From a checkpoint of a small audio frame classifier.
Training: muon at rate 0.031, batches of 128, held-out accuracy 99%.
Data: trained on tunes sung on syllables by a formant synthesiser, 39062 training examples.
Rows from block 4 of a small audio frame classifier, named by matrix and row number. Rows with one number belong to one neuron. Each number is 500 + 25 x the weight over its row's rms, rounded and kept within 0 to 999. All counts start at 0. Numbers have three digits each.
After each neuron's rows are labels from the 100 clips, of 14976, where the neuron reaches its largest size: "lies over" is the class under the peak. Only what is clearly more common there than usual is listed. The data: tunes sung on syllables by a formant synthesiser. In brackets: how many of the 100, against the usual share in percent.
# gate: first MLP gate (model.blocks.4.ff1.gate.weight, 512x192), inputs 0-191
# fc1: first MLP up (model.blocks.4.ff1.fc1.weight, 512x192), inputs 0-191
# fc2: first MLP down (model.blocks.4.ff1.fc2.weight, 192x512, transposed), outputs 0-191

gate.118:496508520494488492486511526514534555513500516469516521486505477500549480518522498492502487492485494512479490484496515452487532478500503476503512456500511454496489529525535477501470516569530521495480499532512476520521529495533544455484450494450423485473509512545498502502490498512511518509528553487513543503543520513454472489507466514481562494512502487489518522481505470522474517510515463482500504478506516512498472518485517498475465512473485530523492505516503482460472554488526513514503458522533502542459500482503471484512435531512460472493506496502505479494460518467560459485
fc1.118:488538514508517480532452502526488504494493528542508507477529507461505535473527544533488470517516518530503503456453486458491496533573462531524473503499473529465522536500510530532482502462504502483525504510490508456514462494474447498468540490533504514531475524514518486503505491489533524494494465454498469512506480502499514467498495488489466519461537473530474518517523519453538495504517496509481505493460499484527472501463486538443495502485501481497456505515478540506520474507496474479532449505497498469473481505541447522481474488479510512509524489491499537476486476541550527493
fc2.118:458499462490499479497503455553506487456494527515527483472518531505505534540481502523553489540544483505520494528488524530500496508489481500507506510502490504526492528508471474496486505500544455514554479497464543486544489554513500499483495494493490484536502510454520526477509490518467526500510498518500450490496525494472504494489504526497537479488467475451506558433518520513508484450505502487461458500524517513507478531453471510495485520500499485544530511512510555503494536520467514488509512480505451515494459523485497490480500441496444506518497480542467468530456481507496515506
lies over: /t/ (36 vs 2.1)

gate.34:518523497531485520511483491480518473502536504495537491489497488436529478529490476508517499484493504476504531492471511505496496542522473473497499501460486449512504506518512429480470516522494490532524504504502555492568501474532474530513484513510489519488497481448538498512476510478485484535498546536447484520478509525464502488503494525498546498523459535515503501493480493486483540496482527461488509510528517481546497507505494456542470536504509561471538507509512479570475458513495507552525498539475512481514513524467514465548509510506463501505465494502481515497520453492469503472
fc1.34:515513477509509481542475512452532490500548495503522518515494477491514459525505516514507504499487491478464527521504525496491514516514484499530504483519490502498523448543513488486507529503501482524531496488463532485523486487511506501506477519516515529504469500489513513460513488453444481527477510493499474474475529537429497459502487548465513477492464503524482499544482483501468524505497533469488503505535522515530480532543511493512474555492535521457499502487497474513476488489533484524524470546478558496525510507475499565528488515498505540489527492505460496499514422484419522478
fc2.34:580497520506528518509541484505487525525494495510502507524560482464476516539466498488512486440489492498476511475512497495521480485491512509444459525526508514496473507508516498478489529491484504495471481500487505495479487478511478496477522502468480476504499439499505519497550524539531494485508473482515547494468458541504526540475475510493519503517449518498493481517498481496477477489485479507518515479540485530531514498487462506541446506502459517520485504432493475528530457497501532453516516489518480459526433507536506528467488485559540474529499489505473460472505498478498510498
lies over: /n/ (38 vs 1.2)

gate.418:509500491468470488476517472503452481483512505496519507500508543477493486542495473521531516468520507482490477442518543458502514474532488501461531532509498520502525489495434446516511455510488520520510519503515523490524534498516527469510504481552532526491514486525488450523500580525543507501511533508517519527503490496474518523544504490494504485486472520504502461499498487525464487521496482506536489474561529517464509501529551480443483505511532500517518502484502476488431549470464492476506514454465489504529483499527500514516511463505449500495485471499489508523486497516481469474
fc1.418:522469524470518470526486482529511465488521504504455494452528507519466476503513486526513525482510502540488507434460501472488536470489467438514523478529508521503487501505529516508506469516530494531477511482507542505480522534487483433465488469495488495505503516527482516494533500539488481519496482527524502546507488499509523487510498524499516528481479492488493493547506469517505524525523435511512526501523499499490521474470524504463491498536496487468534548507489492484473544464456501529498492446454534452520550489489484503521499475520494480534535458490476473495509497542478434493
fc2.418:488475502498530525485501513508484497492533532466521514489510463507478469467460514507441485515572513516511476508484505525471506523494516491480503519530538534498514472521505518504534481468484514516505546464479497527505520533515532513453478486476498473534534537498454486498522474473488459519469524498527484495479547491507483467512468526471478491457510483531461490492445501506503472502517507486499498459474520495467488524506498450504513535486519464486550488518476533526510528519509520489447465556474507483520499475465465475502511497493468485513515494507541509464542471496568465503
lies over: /t/ (60 vs 2.1)

gate.20:511526494521488503483535492471497461509524494533524506496523524489481522549509540527480512514494491546513505535527488452490503506496501500518500549533521506491492436519526499485558514531487480510526533479527487514453520503510452513534524486517504492509510467459536488481501487465487507473523509505501494462470518487456498486525462495505503467532497462468524490500462459531477507511477427521480527408539517507540461489537502465481499477516557516509500475494488504494490471484487514467504504480540470510500518481530517498484488477512458490524469554496483528500509509511508495463
fc1.20:475453494527481522504474474476523488538505528492510505542507526490526483519514496457478476551532514523500507504533465500448498527491470450460500527508568497455518500470491487518513524453464549469520516511511525497488485509509501495546476461517507483506559489477490471494536592494471527506488536540486490510466490469449471476502497467490509490483500482506500496525458503466492523508457482520509499515510494501490517515522483480501494543510509526461525486483470477502490512476507471492504489493483458533509477475473524527481520527515515451525490467522510532513516488472524544521
fc2.20:489512535537474474523533475463525479493479480483541513469518507442485519487501451494489479514507482491500517484493522477489466505474508488528538514514468529440505503543530483496471500487501487444486463487525504521505509510493469494482472496461497441526502503525459479541479483506499444471493482497487518486495485516450474434520534489542501538521510514485521476533494464497482542496477497495494518475521505480501523489472481498476441525498498477500502491511461494515544473457531479503494509510464486482524523446446499472486494510493533506498551520500486489544530558523483484502
lies over: /t/ (53 vs 2.1)

gate.454:480519545522503494467449506534478500492490517498536496479489456501503517527527549475489516493503532505512485476522504479506482495471522480492450457488508519514485473507515498499483481553498487515519498510522507468524533500518467478484531496515490491522548480524471568525495529473525520510550487523509482536484499510460497494458468527476513463494504516511460459480471508488496490511476469510529490518538484438489501474520525462439524521501509573504539494513528498487498489510509494466508545527478527516487444480504476558466517480515468475523513473510508492466481483544517475473
fc1.454:525484546462470535532526524529483507500486494495477458496538501489508459493512457446509498520520471473508463502525503509526471509500509535460527522544512526449453504469481509462519501478510490459463477496493520513495477499518509512552484530516495501515483524495556519502517477511521508442479526474513500516537490498520491529495467496470477518502520483538489500489482534474516496495512497503522471534520518459490483452509519531528482529541465523463471488468491539453481511469548523511472504467476542485502477554510496481568503505506501500483491514435496483500499500479493468497
fc2.454:466542566534512561491526522503539505496484521501504504522524527498497502521510498526447499495505515475479490516499463538489523504501484498528528459482530444496496530567528517542514511502503497464564447485516498479509482515541466512468469504489492509491460532497516521496488500481541530535474491480487514513503496513522535545495482513478516538479552477532529465508525509522537476497503557525510520485478523468526493541502494517530504508508507480510511482449538536516490489475498512497523513483490469489488475553472463508530482484527475466499515513504535511510491552492502518474
lies over: /t/ (50 vs 2.1)

gate.67:504494526497520509489498488557522510504474488480510487552530482504492474498524491515510519516489507497505473512467469548488501499490487513496499477498505499506463508511520506428449484562518482523524511501509533510495537481475496539481532488498508525466475470496532527509508512459499513503494515509497476449472523519479475525524481479520538459511497516563494535435524501528438487499502525521504530527467431488496488504469530499489509476487480529518505495513516496478523475510515482524499516465540496501555486510434507499499518516510439461466459494505545476514454508499528501541
fc1.67:454460498459490508499479513530487471535497501487492504494466510492478459511480539530499545483520563495492490483517496546474550511502520490510521454475494506494499481495527492481459480531508485471473500519529545522493487485490490521482473493519521513499456539521495540466498486500531472531473523491553484447465508486518517454544518520530488473514513538492540494566518499534490458502485533508489500531509451470532485497467509481511478479487489507514532507489495516493516533497482515491511498513510513527539471458445516456462511539487494489487497474509476472526508497527569502531
fc2.67:502531505484536549505490515496518549477510518524477504526496498518446465523508488480501492508564498503481487518461502434493537494514499526468526508506463488466514468523473504520502543502462513475501524463542496517497482531549479455494472453480461540496514486517459534516483512485487532526467498515539503517506495526516519514491506524481445540467536500459480501501492507442493468476484485510491538522502507480487500486504482477457524499511505524470520500542459486468479464566518495509537547515501520504475525521489489504539467492529520476485499561507500508473491508494489479499
lies over: /t/ (46 vs 2.1)

gate.291:500477526497518472537453475516526540528458530521489547475473503488508533532496488446448470453480522471477504463491518522512509513521481557477478510509537502466502445514518496475528492518506500517547489512501507514471490500512477493509465473515474505473505489464527486526475477462515508508495514522464502511547476539478486505514479498468493497511511511504514430511490527449518508485484495504562496522507504502501484516488510507499483488487497509489513528537536579499489475512536521547493496525453513503525464495504526506508515487508461479526471545513443466497509501519535515458
fc1.291:501485472489496549490524503469436455465516434508481481509475479518487480466501515521539510521561485530514494501522495469499519463492536453514514477492479500480527545499496510504476502488479508518495481502461485491485532513551520488484548535495511498484515457519521540514508493501533490496541480454493481467463555476497562523536482462518507543515510480495495510520523519528467470509556497480473538471497489493503544508447543507513514512504503526539482499490502427513516489496463508494495530473527464519487503494486499498500534492516506500484520473527523523506477506464479479518
fc2.291:503517492523470501497498536522492521509499500497427497455483466516480480472503479452483529469501520517447471530457503502477539531516525532525528462482540544475494531495542513509515503466482500504507562524535541515490515530476477511464507482512531516496500499513472462455502472467565507508515524512526480457524529496488506494465506517526516494479516544510497532490504515501500541512508496563473471519505475508513511509503516494490549491488485478497494495480526501536499503480548535526449500506490541527531505486497481515544555504478470461463522510493511471478491532489497475480
lies over: /n/ (28 vs 1.2)

gate.204:489524484500512493519531497515495488533501488495490544507475489508518502472486491502491504506499534503495500521504523501504458534514441493496454502485531456479484495493496509525505500497514494496499561491484510471492476517498479516508501543518473507490488505534499505542454546490512451485451531497520513498503495429445526513476525486492446544450487451527500500508496486445492492498512529462476464522474547510501527502507515500452506510471460500451483508471470515521463473517489512498497535459489520551483514533538548516480537516518450528494530533498517521505479476486551459487
fc1.204:491505477540569539515516523510491486501507501503518496526495512508461477476482493509488492480472506520520460518482524452548499488495502482554521466484493458495494497486511502463478527516491500487486557483478501493499472554474503526483511485540462500505489543477453532517464537501468516498481489468516470480554488479498503485485517472513473566444520503508515526521468501463491534474476462477507523480489513538506535513518483478484536490499540463482483525502549512521516466518498543521502510477504522505514517523550505488466436516488500524468505485476484513512514503463508564513
fc2.204:504452532482465508500507513522484507453506504481466495506511521472499467493448476474515470553486503516503466550532479493466548442506488493502517473527484525498493490509514550505512507505502509488523501518496494506491505464490514503512484481513502533505530535484488506531475500485505508463512498505467491458445493524520556512522517484478520488507561526482522500472507493555524437535529466480496538530517515473484500480513514472487489487549496538519475481535490498587486490506472496473476463478492539523477499488535520506457526493471503508474537528484540500502516513523479453507
lies over: /u/ (48 vs 12)

gate.417:491527495519498511464541487486495487528461521496529478527472515502519499547495521456512506524509477478538495495473456521521502522522528532479536519516509470488507549542529438471522496565512488524512518455527492525518502502518468470488551489534486511487500494559532548527480484511553475491503508513506469493518497510470493506511483468493456491463505493520489448488472477485464499512482483503544468493539506518483479502497500464501506494522493483494502516530556494506522494503475496458494466425468539529495467496501470450546497492483446516501476532496514517478494482487511507497
fc1.417:524493514462476571504475468543483533494464512529460547471474482519506479467567535521519521475459491504506510482519507505509495493472506480524478483476501523516500487509474505539465481538482478510468521512524473444481495460517497516511478520483486514578505506508495551513489514513530518524469497485532525529439521472524546524491521488482525457512465531485493497504498505488549501478508480516500527535493530478506441516478462501495513524541480498484544491501494466523532502483496470498506519508481458483503502484519490554468516454503482491519508470512526507486470506489516525478
fc2.417:486495500498535542520534490502490450459470498556483519481484492499523520474505481504505460475523455483553476503535518478492543559491458466495473499461477476502493488479497467463504485482500536508484514499510528495537530527519493530486490503451487479489551511488477487496490513536529476512486500557482477515503527482519504487521547485479494519468494510544526495529459522507522501479483486473508500544490500477498484479456515540477571518536535517515479490491480486556472479487532487514452483469513490550522464439503525484484518484525475479483512511485491507509474503486509465507
lies over: /t/ (31 vs 2.1)

gate.501:476499532520488510476477461480482496457511516524509457501482474539490537492472449464487494505552518516507527489487485540530451521513481542502530500468487453514563478496491515506465474501524493525517530489528550515516543496489534507534487527535476522475529525531490536469510501502524520480496486532529489516505515500475522508516505499504452484514450442488485527494455498474534520484489494520490513519493518489498478501487487513493488501480496527477507482482441514511551501487515503523511520487478499567476459448501493468473549523477467496519526506466487508456513527502481456466
fc1.501:522520471486483488522431501545501498501488502508509547494516520449490490537522544474535533497438498494475472500517487489462517478484548451453508514519512520511459532518508462493542535528496498450497476513509425477532493506526499504482456524501503511534492463451503472548483492513509521526494535479480488523491517508502481502494493502477521515495506499491521536512487501541525474495532526467510475482472449506484563495518522490488501498507505521492488496505524453479462493497505528487496467515495487450519539519492508519505470496514520488491474531556558495542481495531506493504
fc2.501:512488476518501488526464453479501507474488490497450511490487518482481476491539512508532478499486527486498518514450481515461509532522521499474484482480505504490528491467533488500519514478473520495490476469504500470434501509476478492489525469455480512438504521487496502534498466473505514505520485466517549505531511552510526526525502522510495541482488473459555501488483495458533551476473496483509483500516518518526473527484504491518498529556521494473526508469491464524444488477439492475494550524448493533507462514512465455488522480529535486484491473485500515542536489521506455487
lies over: /t/ (47 vs 2.1)